Rows from block 5 of a small image flow-matching model, named by matrix and row number. Rows with one number belong to one channel. Each number is 500 + 25 x the weight over its row's rms, rounded and kept within 0 to 999. All counts start at 0. Numbers have three digits each.
After each channel's rows are labels from the 100 images, of 14976 (inputs lightly noised), where the channel reaches its highest value: "responds to" is what is common among them. Only what is clearly more common there than usual is listed. The data: made-up waving flags. In brackets: how many of the 100.
# convs0: first 3x3 conv (model.mid.0.convs.0.weight, 128x128x3x3, each kernel summed), inputs 0-127
# convs1: second 3x3 conv (model.mid.0.convs.1.weight, 128x128x3x3, transposed, each kernel summed), outputs 0-127

convs0.82:494471513469508500497472499462521498496452503492521536507496481467520437463478499507518517454506501431504481513519497486492542497534532525478514489454540488483485459502489483489487480510507443474491492479481484437476481475510529539472483478481491523488484465449471458471485514499514495489509479471513475465501520462507477455507512497507481493461482509483507521473477495457458466476498
convs1.82:503507520487499499506494546525502477495519442444504500489526481506457507505488522487519508527515517531465527493454468544523481507493511464464463511490500474485461532467498499482476522473500516539515485519498488502499519504550432442515545500500506495470490535506535530552503496485487510489488465505450501502500495523482510523514441515482493515520486472497477442489530491496541505509546
responds to: border (25)

convs0.41:510499534492532498531472520496546481499507513492526507478513512498525496490542517501458484474521523456494505510488516519464493483486444540497473482486468530466486514515498555470555471494513512498494510466525524519501466512495495464493507535523538471487524460490488478510520510484489506510466470471508502484567511479472493510503513530492506504488541580583512522511521502487476496476513
convs1.41:480483487512456473458497491489482510499459522482508492528475473504473464506460528504534503544480507523474495452507548478519516523487524490536558471494550498498492514483490447479480523467524518464521488521492480499534476543510518512538476509508485520555468505532485479534510521512491524504533521494520482485463486506540514511518487482509486522479462482415487484510461507502515485502515
responds to: emblem: no emblem (74); diagonal band (48)

convs0.13:508533455521541477484466516462505459449483506480508525497490483504524483475483502507499499534509499497502543509535521497496520513509511511493521493517524450514449509489478486453502472495486466457443485486507502496548493497539483542487486462520503499556494470480498530547537519512550505524489485493507480451530530538508534511524510543509486543446515534518486521489495497489495501468491
convs1.13:499491519490464503509481552514468541536499493509484445510509535511469506530477496513533508471496520494522463496462479481511488459478467475523487487522479546495555456508515531540516502480490512528532504521503484500476508490514540468468508526520484486497522503498529464491448477481451509499490505505453513536476451489508444513493524469450513456535466503493529496485529481501475487498514
responds to: corner square (25)

convs0.37:529529545458502501484495510506506492529503500463513494539485453496460511463521485499550535531482486475466459474510500483471535492485530498467503523466506503523514526498494492495454514540507477457468469524472477482484503488502500514494474474466529544481483516527521482467496498509513491480483477475481472436492471525504502469452466470461501499473507470470510512564524507454507512481495
convs1.37:477506482514531512492506518481476482466490513529512436482512492500571478509486471478494505465531570510495538564493430528531480478544487512486501477525503485474455476521463525523510505475477483514501493523497497512496499488455503515507508484536494506478498501475478475515482502510487506500501519523518544528468501492454507524523552534504528509492558529511495476456470506494483482487513
responds to: three horizontal bands (26)

convs0.2:532472458534471495480474503450491455529462487500509506506471486492541490504476467515504536472495513494541502493491533492508490501527539536527507473553532492553468498510488464493511463487507478525489471539475486489515492485521492552501489496505493510543492470521508524495513516541527510520527479453529520508467463521503518519543502520560482496535539520469488489524464535537505489498482
convs1.2:510506498497508476508511502514478507480545488522461476459508534492435521494496506453519495533519499489503529512494482529465498504427466487490479511489470533493502483477496537513468463509523509494514479473512477521468494542520502459493497491481498471487468516500502486529517463457475491540472521535453485514498505532490462507441493485447505471505481467500512489485561444485475493477522
responds to: border (47)

convs0.108:523531480490524521528486488505503523485508480531482513510531506512512473458485539452479489482497524520543515550506441535481463476512483530458457521492466500502478490503494540492519520474471492509467512482492498554480503511507470508507513530490521478529515523516485536552542528502506513476486483500513490526530535498502535507509496508522538468543484534550462503467472428496513510492507
convs1.108:475474494465501464511480501487482475512510514484521521507486501474485514515476508563508536455497514497479495439473569448513516541485512474556538484495531475481515466479531475493532485497492518450499478517523526474518466446499533525465469510518500523488489476519508493470497476497487476545492516484502506470465460475505469487506496491468503518445500469475509513523501549503481495494504
responds to: emblem: no emblem (79); triangle at the hoist (78)

convs0.97:504501459518472485499509474477480495511464492477546502462458475516505507514524458502487475538458520502468562516528502501512528484518503495512533522536488502472484534495527493499457477468507515486529492530498526554516490510486533526481482517494493433470482471495465506442496537513491445512509524442510473537471502505501501487513482529524491475491505465499470487532499534535473518478478
convs1.97:482455551495490489541516503493471528473537498528481477527526503485514526490484506522507503465529499488487468508479484484466519497501494535472458489493516481486502462489471524479529505503482500526543504447529524527468515521488490499490495473545480484534484505453500500535481462486500562437483521496490501456483492503493517510513559471508526486519475518499575497506520454469534513491512
responds to: emblem: no emblem (73); border (37); triangle at the hoist (32)

convs0.24:493484508501511517531477499487503444501472475500466476482470480470501452463452518526460515477460500490499505493481484452513494530501495483513497451544517510468454487442502469433491481489519471460493492483496486482488484502526492511519468477492485490519496482521505508492470491542445504490498518479484534483447462449491489507477501470470467475475482501488479481489536550509496462502492
convs1.24:563528496480469517462519483489513505541528514508514507519510484446505477476511456498516525554486481541522513499523497519513509521519536516508494500467509505542527499496486506493475494478516539547447509504524493533541507478480493486480511562520512517484520522544513457503472505476532458479496450524508508510520536549494500463507505525532501551530504510499503562515527486507491515491507
responds to: border (62)

convs0.12:512507497509501495491470550467522528480487502543487534514533471508534499471505525480510518494485487499519513445476508505481488513513460507530438514525461495504492501494478513480513495458525502492431499465499493496506500497477480434474477520524539494544484528497493492538549490499510494509450483484508495463522538471516537490536466500496493503467494525501488535458469502511477485458563
convs1.12:493489506487476481516474526534475490510526519491522540503531527496457529512462529538514432507495542500445479492506551494480490483460500479518497478482505519490520475502516504483522503529485496502521494521496504488487530496541518543489513529484460521458506468546521518494484482484520499522533523480503513520461446491505462471474529484457538509532489496523516488560542497487475500507442
responds to: diagonal band (58)

convs0.52:468473492500515480457489491506544461466530521501485498517494502532556469519499497452455500504470484482500473558500541470480517479459507477496504533472502515487472480452506475449506509459471472477521471501497482541501535481494478487501445486505486503510489489495494514493512500488507571480495498472467497473483460487510539537499520519470477530459529512515475522467475502496518480457497
convs1.52:508552489531501496526495533529471531496450500507504482490503499533471503506496530524510486512486500499497517465483466560511511522530453502504517481540512527497542495563502522548520494515516480525485544520457494460502482515513548522493532489466545480523494462499521495484474510519485483547500501528520474529484516499502450503471503457488533495544478472514510480540515532493489453531500
responds to: corner square (38); three horizontal bands (33)

convs0.72:470484527487500478486518458462470496454502471491488486502521498499550545522445487522523508516516458503534483541503471504477478451476500486433495486514461513526482495528457489498540500514515502503504500454499498526500530499479505489475484514532491465490462510528457497486445443522482496493475503515496500505497526445539514496486503469488499490494497517504503473481554475506516559500534
convs1.72:527504437497481473521516470472478494492485464447524531504502507500473470475536528519516525481506530518499498502509530479497487527467467476528499503470489490494481463519537475485489488540489474511518489499542539512509443458511479539491453529468504495490569520467520501492477467507502525475482519518521485461509468496479516526496443556491501482503496490495463526519463514492547504509487
responds to: upright cross (27)

convs0.107:526490513473527528471512498515515522516494527475492566501511470471505485495471455487524522464498481516501488474502520496489534547505507509511447492481540510509465538528472471483511487483493487498514482488516451449467533480522488464529470488536487582521439491500478509511492512527529518500477501493457508492492547492531489509518495492537464515490522525500529497476501482508444526493477
convs1.107:502524499512495473486521544495491484484486459485528491506484518516471548484504533499479486562462500446482521487491464511483446443524483440470494530489458521501513487478546512547501529511502466488470513494521528483500471499494501535473513498467526483449514512495488512460482442507511477529513511522451546496484467508462499485488507524477527514499524471516509501538484519482495511499512
responds to: emblem: no emblem (85); offset cross (47); upright cross (33)

convs0.75:510475463499535519501466491503473470465488486445492490467522478497515460516469482463470492495522519494434465497548489486530531503495479511454496463458479518479441512527522489508516469488501447474461526511514518465515472482528501495532511491473540488520513488521471541501477522514531466494466494505523501513496540520496514515492500523472510492479520524464517484441462491473493505512469
convs1.75:495472501463503501530536486463491490509503496524499482544452522448499492487504504527499529487497527493543449490435512507480502504508548522525475548487502471499536489520489525506534488500514471515531476480495502559483495475457485480476479468530456499466512535454488507521488445514463525499480501504492506448499489483490499432477531508519504482555491500536511507514506492513498502470500
responds to: plain field (25)

convs0.65:456521487502462485505490543524449509492488447504470503461516508533474469540515526478494465530531454460462496502436483496479472500468468491464448514553485505518509473510531511537547500542494481487497520497477523488487510483506515498480511456483525511542489517492521530517495498461522456491482493511490489513476535502513500504457470511484488513512503555529534497490505527494472475512503
convs1.65:467463506500486499500521476471560506485515490501513518508492498469514495474529541526500544478474517503526449483488516515464500538489556519535502466464441501496463519524497517454497457456543478458464488500519511521496486469484469488499446512516485502478516516493488491490488533525479529469556489499494508488477487508505546453497540497501511483472495521543522529465479485517485517501486
responds to: triangle at the hoist (40); saltire (30)

convs0.31:468480456475491503493502476547479478497508492489493497458500505474440481503493479475462478471493483452462487479418497494501497511505466456509494470489491483454470479473519474480494493493473474497515505491469501477474490519536522485475491469496466514489474489465514514485500515538471527523493485485468536480464450476478470485485464477446464446487469506503476502482472510497471468501481
convs1.31:566489491533510477485518519502504518499498484546463483512521454454508493475512499505537511541488509525499515528487482492504518452492504542481490502541508522559488491523488486484470496493533514503484497481495528538500480466469487492512438516489554500517537565524447472530513470501519501471523492512497497477493549525496510461463543533543506489507496508510501529516530472477494495493526
responds to: border (65)

convs0.102:523492453536539469487496511480482471486487525502564504514510492492543563492471490505516521530467507512452497491529479484518501476489518527476485444499485519544475530464479476501485455447502516521509476535465465502491493496549496528487500499502509527519486508545521509478503461496518517525506520466498474538489506528523511544504477491478515537525514490495535467534497490517526513462546
convs1.102:484504511447461517530492513466530486522492527499470462505462508495499476525522520475481457496491542458533490471483494502481461522499435507528480573521488550496504468508538543500508518523476488514495537519499504508513545495486540506495489445467478490509473469440483494510530513519499467518504513520489523487461486479491489485460516510510501439507492497517520500469493495488472490493473
responds to: border (34)

convs0.104:447476534528519510479474510489532499451513546462511507495505439493516506504506541504466499521531513497523502519521529483513520467480474521455519486548480541470465512487544492503477498460469434482425530496486480516518527475480535517518481468493508470508507520467446497495514528484537524486486540470497476524500490506496525536480532515517494521487499476496514507510476497498508502483495
convs1.104:536534507488493518510521517532475509517506458507475532512530525510413526524534518554522486482517547489506471475468481522470504517504539468486492507485538455485540507505474515509544478464520537501480516480512455488520479527568479485509530498506490521441496456523549494500475519507482478502505481518477520464494505514482497468508469482510504503498508502473518477497517478504468498506468
responds to: offset cross (26)

convs0.26:469488469517496490515463476502466489442481470518521518485510474439542485476460513487518530464453495477505468525523502469492530504545517489503473485489500514465466480479468492509458498525487469472488506470458495461467511468514486508487438480468488494524466502506496510511497498491484475451456523480496476477469493450491467513489494470482461455487479477488498486465504482477474470495483
convs1.26:558474489469501528462501485487514506518520491445504514506500481493470476447525495542515527538514532526535473501495508506518479548494506492499490512487496483505523491516466464489507518497506520524485551496534483531497489493503485509497532550507489520444528538547516487470477512483504517473482482546509523479476501525501490462529478511517500550495530541479497571555504518524498545493515
responds to: many stripes (39)

convs0.47:526458486448489504430451478522517489487508542456484514483451478489521468467475495502478494472492491474512491497491521455515529499472501536508518469477497509462466516476538461461495485453484475449475490511485478500480497506470469472504474503483490498503491470482478466466472531521508539519468485474490484481501454474476489487514509510499486489456493512472484441492488521490499447501499
convs1.47:481555472503484497531539546486503478473475459493498485495502491485465516517515494499513524573491521479501512499500471587472511500537512463507497552489509471538514538498496547491510482501509482494471509498502474499512519495528517499514563466473554463461500516502529506498533503490517483495506468496457480498504498533471460489467505516532496492526517460490469519498538493497477476492471
responds to: emblem: no emblem (76); upright cross (46); offset cross (33)

convs0.109:489525521499507541538513543443530466569491470518521542499486480467525521508514493538530509515510517474534503496533524502490485530522479510514520504523495509499467490489480525446514488515522515491448460500530471539498503534514509494523505543502473523487549498512503530508542503520505469497507484473499517521498497498523514463520540515507495511461498534567518492509515474480490477434525
convs1.109:497474503487453447509489465492502526492481565507496493475478473531468519495490517518477472566522523532462478486496509529491562531506531472465499441469497499470502490487499501490455453500448468493490486493484481483513496489497511489492463483501491481510458458480486456513504510502517509535483517489505466472500480437488490503488446482491517496520504441466493504478487506511519498526501
responds to: saltire (46)

convs0.89:476477514477497526487526499467481491434498486481493525505522444467503467480504529486461511476512495506512497491533470508507504515513472486489506505496522486460472485495508485494447500510528434485452551454507450452505476463518484468482479458504514466502517489450497493513503533520532470487480548464502504486485485480495481430457511481478479506490471463489490520483507507488500524491500
convs1.89:561477465460528523505483544513530470534524488492489491477510520508472524476500517506537526487515541487512505532456466497473463502474580447502504527518487492536531507486515509493485504488468527497506468497510511529494515476522467443443509521509483516464504519532507493504516509464471493490481480534465516508540523507482535493556445506520498497472534498506493497490523484483508481495511
responds to: three vertical bands (31); offset cross (30)

convs0.126:480484515469471482514536497480517491510545481448502499512496537509553498489486459462502501502509469522543468531531470501478518459523516522438514496509535511501495508468476541479483534561460479518486462471495510530478501500534511499502485486500492512509553520480545512479506514469504499465477485498464506511506491494478494567485550485512479492520506474505482495518540448478529513484484
convs1.126:500521488516508530499510520492508510478470501546477509478509442516443495485516539527525524500509529513504525504504530535492465556466467479543502510514459455478499484516516457506496465487525515466502531502481482465517520493483488485488445486495503527499483471505475511506519535530503477533487536529527476526506507478510494468518447523492523519456528471496522520464510489512444475529551
responds to: two vertical bands (31)

convs0.103:494504546538468489504522562506459514444520506472490492489533469483484507450482508510493488485501539490492484492478540491508552513497517528492504517477524529521489483493470413505550500496517496496523518504494512508532535458541510506494483507526530498496486538521469521534525472480552530501480510505532509497469517504507496484500509513477539537441507550475525480468500494473491495509506
convs1.103:523477444456502520528486458475528484525508485500503492481454531483480485509492470490501483506481506516522502479505493484500457534519498488481530469464520475479498520474521531477463507505457469513455473477508512461501494499481510536508511508475480488492484507466528497489477547540457432511529468491483531477498490471494464468495455480523476462518501471513490518554465518532461505469469
responds to: emblem: no emblem (78); offset cross (37)

convs0.5:536424503464479468472467526506514467550478533472483448505515520509505483497499505522486454472528519479498468470515517498501528490524536470515529483454517498509514506494486513473516504473499476497508492529534504494494506496483508518509488543561521538472523459524571483495513493487503554522554470484498493496493460516500519516531518500486509552519489500516508492471468468530501485504483
convs1.5:467553465520502470508503481499494519486470474552514508508461495513478503503505485456488522497482515514515569520470485508535503501494473550501487489547511510462518504536505509526467484482470492491519502472457483515480496526499487481487511476491475516540473498496443490512507508486463457534485482479480496502492518509529468471432460503475458441488485471518486462482509517480478470488546
responds to: three horizontal bands (26)

convs0.16:482473448482483491491534495517512496497453464485454514502447471450489473484465467467491477505484480469495493508530465486489523480492515478480453522477510483485476517505479494508471471475450503478518490507460467463455503434492507500510443481482500473549493475494481460468468511488492486487507494498506488514503471459534520491516465510516494463470510459496513493505501506519444491475466
convs1.16:520509540542539492517504535498469514530524529496523466493530535528512486487520518535494523512534508506462509521481504517529468481496494494494519483498478482515516508474498493489523529530521514540535507493507519562533464541501473530488557515517502509463517503490496527549500488487511517441477557508522492497515546509451478566522561494499549520519493509511496496510502470489503480519511
responds to: corner square (27); quarters (25)

convs0.106:534482491547541467486511534488478501495456534530492512488478508499526498460524542525529538503540491474464540493453512519496462503451481515499500451524470510530457498501469516483481522471522480467511525523500499539510481515487508500473508491475517500478508486549499504531510489511506518524503554469546538493496507503529532499501498472564520539543510456487483500532516509518486495467510
convs1.106:459494509475493512491458529531518551516522503466489488500511529533514528528490496461481507504495529505511470493541468460527469500467463494457505518501468504475531497491550525501478469503468502499523509471488495498483529535519492488479471460472503502555475463472497498492506496516477466482482495522441514500513486474470470544477501501450463451479512480526523474458468470482503451507511
responds to: many stripes (35)

convs0.35:481556491458493452552495519500525463511517490417536501510488500517492498451512475504490484510455506462488452498505490497483533517470507506498511503506483525483503478474508520471516506531445479489493477474489508496490488528518504516475490513484517535500541514486496499476531467482516465488484439469509481472492500519510481459516504532507455479487478527518541492515530482453494463440502
convs1.35:505466510540505504467492482505498496493460517537481483502493458520535459497507505508472508479515540516477551489509486516511496492540495528541514488501491483501476558500479470514494504477524511494488503529512466495511519498440507526503505505510497489524455476514511485501512559532453524543490551566539502540524516496551513525479498494499493502511531495485478491465453519550465458527500
responds to: crescent (36); two vertical bands (33)

convs0.100:481515481532489493505486490510504517463508521534539528490502465529476517509494509487512499551475508468503515481504444517510509484495480512499509500526501537478467495540540519523455511497464490480468523494497496492468489561501560512487484486474538478505509503548491504514550538498471478541545522504532467472489547492502474483562526484515495460520478446541486542508522515490500492489502
convs1.100:487470523496492500499507522520484499539498518441502531566504526515508538515522497511495489454527527508444487502470492470485496507462486469534468531485462508459479508480517467466529506510493505485516496498523507512489498481517433507507486519519488537493503449488499516462511510483515511435434547466495508514488454518492507518447492509482485511465510545491546488506484515517515514509501
responds to: upright cross (36)

convs0.118:476490521502470472474525535473485540532502442454510472530514483513519503506454516545514479482490510492531483525528482470504466444519471511509493505493475498507522507518463471526511514536442493515469529522504499516515527430509488480462511530522508545508517522520493501503462447504472512471475489514518469509499463482511523524481493508520518499482523509438521474518475506540479488497531
convs1.118:502480487491510490580470443489476485463512523524458534443510514477459512482509510477506485496509555527499519494476514546476545542489532512519514477493487463468480495495506530477483472492533473491542459511513512517475484544485516512534496486475458473448508517482514487532531519501493510501508531478484496477477513504486519491530506482515491484543473492533460520473536482508532498521486
responds to: border (31)

convs0.33:498524487470453507520522449499523495485494546518536497514486442514478530500534460493505479517456427499497459475470488505479509484512528506488550472488526531496494508529501523487491484477483507513476458491495512478498483536489557569490496486500470457471482524495459494484504504511487483523548450484471464503515482500490499454496516495509487496475488492538541477519495504491492504453502
convs1.33:468514537528507479458502509515483510496510481479498525504506534527509495506480505504493476533520522504456540527535523474543511470499445465512449542502488518484512481488490482533509532516502518497519535516513498490493521493499456479500500503510495508507485439523534482489470521466472537485450562521542542484481489507490497546516514505478533514457496512448489547525469519486508501550478
responds to: upright cross (28)

convs0.19:474509460468476493518464486531505458476498519509496490481445520478463470456493492482451487482510468485484498462467512471511525502495498471528488493466507482473431448480498499464523479491470457464542514489488500489493463522502495521469481480499503496536483477481513501527509486507506523530472503477500514477470486459447465478505487515465497482481455540520482522479505519455483481496448
convs1.19:523500511502506510462495504528513497566483486474512475518540475479533435499513496498532521518459512516523511499537496502507495478516502506495512470531501485500529502497473451487459519483552547532438498521510499527511543451508502460509519529493535510508499502560486479509471570530478496485548483526513500513525493551542514490487520480523481535499489511488500515531492498511481476513501
responds to: saltire (30)

convs0.44:501483489484492494483428485504511475479493510472492514485482484501480471474515463451434463516460517477477524473473500480518526517526496505496525445456503502481436491481508491433517474460454447490486485503495481481490465507503512509501478486501524516522496480508459500519492465494514520560522490463494488492464457522525484498505507509513463512469464513492502463469496477483480493471485
convs1.44:529491466498522501503518477491515494527486524546491486513491494515522504490509501528532536501489548497507510496534491515491499474505458542569465552517486488502509562499507491524529517504516498498484503490483529520521530520475546519486500523498497505557485482474504470491524529517484467537475517539528520485550525500516533486408500549491483458491511539524504470533481518506493520496501
responds to: triangle at the hoist (57); offset cross (30)

convs0.125:455469522489530492464470513466485444506451498467517503522490501500526481533537471512491534498524498438454481475501542469529533527526494488511526497483485489464474494486525500475503483482500484485528483509496471474522483491474469525502486499490517533488498469536497548494475475532519486507503527451459509539473483486519488506482542516476466493480516484450493472483442514465486475469479
convs1.125:552515460480495502529513515544496523469516496548498484466503469520487523471474515521523488554501494528522478518508458541457489511495506491461454489495511514523541531507502543506470470496519474487480518471502512504493535504550520472518471496486519476517540534472489476494502469481517495512517466506515521422515505490496518500529477485510552502499484452530519499510555485501522490466528
responds to: many stripes (46)

convs0.101:506542477516542486511478535462466495507469494506463522452472507488533471507520508498494521480516483475486516527475480502512479536479466554489467485500456478533464478506494513499536477460532496519500516500488486502478471515535510494521538530498501517535496498528483521527489489548511484542533510525511507527531545498518514529485488519556517499547546574506499528461478499481480516491489
convs1.101:481485517417471468478493476513509484510536518454530527544497494475476538472448517546497503480492501542509498477524526504488484515460510483521502491472502536476541498495544513476492498523473521463509485515500519506539518484504502508469457478480506468503487504469525472490506476493492509527527469503511486434472440498470501468487507500447502517473481458495527480538488482518511499471514
responds to: triangle at the hoist (59)

convs0.8:469481501490511452478504498524476467505511494511519549494475509447495480510467490492541526452507510470483466497513512496496564500502513460516492493469494525496482493540521491482481498507496520488536509515463473435499537515487497496479496521466470550478462537536493499511489492475511503511502447502525508497452515520536537482568489476492486534491503463454527523479517514467465489508519
convs1.8:491496490514495541480542508497482515488483475483503511524509455491504514478495458490485497576506555523480507520492475520514466526531451541445493514476517511511478555463502505491501515491500474511439477487525497530497458470505458533531502459524535496512516496474476526485511481532506489505532494463440511500512525474479459502447471515513520473512516504525496493517479494516493515457497
responds to: saltire (31)

convs0.9:499465504489478511519530514492460465494473501493514530501525494500472525541501447474541448499512476550513504507511493520491507509492537469510533484489512480500499493495499518479474502494496510516509469491523453475518449521502528520495449479502482480462505575511496518511538525495524468475504490514510510550479495543501504508527565479499483517506479465532521522536519446494508481506567
convs1.9:505525514507491527495459529491510496529515483502455539516467491478484488500479494517507541521532546489528513485491484490523498504530486515471469531525524517517469471487483455514494502511507528496469514477455562490476523437475453537513512519514516530478495454515506476474489497472513484508485511476486493508467527461532482480462428512505487487482518545513505502472485532502465516471442
responds to: triangle at the hoist (43)

convs0.58:448492507502498464511485519489499518554498507518505481528500520531511524572490471465544452539472503473455496516512466489525483492508475512467505505480483517474515492486513483525465521477498500508517499461475481493471485519490500507448454502513474516503545519471516499483481471504530426486490464556459502522454515497524497501488514483497441502501458478511514505517505538481477479517503
convs1.58:487505524486528518473475482520491475483511493532497529481506505471487458441556529501466539455529554515494480495508462569488533457528524507527463467505535494491464490481486531490516494505511542529524508520481482497482461483468483538503539473507531470464465505488483512526521494506518517470529510465551475503516546492485502487476498495495502522466508513518516511459504461498501495487510
responds to: triangle at the hoist (30)

convs0.39:536555484474541525535486522516512443546495475488486518477520504488464451504501512472499526453478498489475503503474502536507481497500472532450473471490499509491475539530539529469553485516536496531510494509520493498476522485469478482535486525486532526503501512506524531512503515509517466488454495508532503560538505526496499496467463515528450483518522538517497499467524468498479486521504
convs1.39:441485535519510487470469506479495500439505546516512481521488468508550506465492477535477524527527502512485467476518505467496496527529493517518496517495539482511529501479458507505521479450459480434466510483490474500471468513462516534461510461508485470481512498498500471489513493505493537511523480505520485447477491475486524499517569482458540506470518478497506502516475530518479485488490
responds to: saltire (62)

convs0.71:550480536488496465514491493511514455492501517478506469519506490530510494470475509481511489484476471510529508499497523544487489473451502534463511510501457500528492513499468535488466539515507489473452482490441470486496481536457496493481488513465472468478523556471480536507540464463492493454468454521501501517531497522462501528486520478513489471521495463487504522546543513486512533489516
convs1.71:442547498504468488538477523473500534504497480529493453471532543543511479505529487495475540520519549512466473493541449501495520493535465480519477480494546469480493460503521498516507483469492500495518488498519498517490540459483484540437494485538510500520528469509526493497465496549521508533498525518517477491481481482505510509497500513501527493478488518541482468437499479503507467514488
responds to: offset cross (29)

convs0.18:465490501427510492469508509515494493531545490507486489530509505516483498521468505483497473483473450485492494489464481490493438463470457474455432530502480507514534495477525496501496540495468510477519516490463483485448508511489477478471493480482509512516452509467497498470450499494506480475516433493457523536476478470487496492481445462487478522501501497508477477475517509499477511506498
convs1.18:507501518551516521472503513528463512452460508492531511486544476437513490461542515512508554507537548525485502534518490529485540473523543510501537472504514497481454481525467516506497481510557521522485500521514527498509436496490520503514496511513515489456546535516487487528509473518528524475528513500530463498482542541503524478491548507506508514483502512488502502509491466505501506500527
responds to: diagonal split (62)

convs0.29:526484447425487491487494468501508479498510516522507480487488465467495495480451461515531483520481483493507475494495480452487518486477514488525474476490553500518476505477546492472472496473517492460520454471476500483446464511505496492510447495509486493513472511489493449485486501486469517503507443454475503474490469483494477467524464505464494439456498502496530488487483499512485459481516
convs1.29:494551513546500485497516509476512518520473493500517468514535535514530479518521512487470544511499484517474499512499494564506503495552478483472486519533497472492522510494443500517474539531511516561495510541503508532497538500492487507485576531513515503490524509519495515495481567473503530495475532547518494533507540526500498499441533496520504510549502513521482525516533479496503515508491
responds to: upright cross (39)

convs0.96:497535512503496478486509567496501464545515504484541521494513487512477510465477475532526525498474546493488509512482510514503460509469441516513492507533471537503511500515529509483485545518496501526495474519524480472511525519546528450509514503523520525533504519511491573538556499477512475524469518504496503517488493523552491475502500501524487495553552499511535513539531506488507536487522
convs1.96:461516524501511509523486474478527496473496499530494565502485489504517512520544509495475488508522556493490496469543501488461503509556505533489499474469476471497466499485512508473519451478476512444452486471494490478492493487442493518484462457495493477485510483493531478481517530555535490507572505485505518481482522472486512498513513520502497467462501501525509500461464492528456468483482
responds to: triangle at the hoist (51)

convs0.54:485463505491489485530509498490526489497517501497501513499484506507507492514551536513500496493524470469487467531505514471451472521474478479490442512466483521471509480506477514488514466514475501449500517465482495506500516500473423469487503517497506484484527538478518474483425449480505495456525470534469500521519482474470501555499534532488503480424479492493508510515488511522511466477479
convs1.54:512504519526473481532499471496492496490476471508464519487522536512496458489478508495523507527497505492490472476533457547482514493513534524531504506518477448495460502490504499496496558501507488546517522553510532496505482520544540537509529517513506489538522470480493522521553516524498489534509525517523476529496536511540515456496491454518466519551529532510465484461496466503491539542493
responds to: diagonal band (66)

convs0.1:521470512520497506527529515513509492482480497496506517497514491502445531473514514471503495448476516511525519456456511518492479497474481483511516492521474513482511523527475488496483509520511488468491509508491482468547462500457512501493419490483515466511479549548509529533550528487524490451466532517559489532487492514498522456512523505513495521502497449510514511525536469523492505532559
convs1.1:462497504487490501517467536498484511517532485498470496498495517513506493532488469502489501522539544464495470488505462439518485512490500491455490514495519479522502489457521493500513508483458518498486475476521516485457520485505477528483528531525491539505515445512527507482487515493488466524480489470450502518473502452531468541494421481480499441492482538538475493471488507487463497473447
responds to: many stripes (56)

convs0.53:501476464527518496484466525493507503444513488469469524543521485518520513564517557466488545523500465503495486481453522471454499507467502468479484526494512502527485486463456509493475465498500456479487539501466465504462493446518492509484428478466504506497492512499473504499495509527505492457464511497458465500488500476490519541521500492482486460473485485455505504486481507484497507508508
convs1.53:487508506477527484522484507500492470492496515504474439476487501474486469476493522497497476463518515493518505497513474575471505505484495460510491442517490489487527460544490524507488502551492513518491475485481514485499506504516517491506527435519506507511466519447467502556520492500511529530547507485540450494513500459508492490471487478505519515509486465550549480477532444495484490455502
responds to: plain field (38)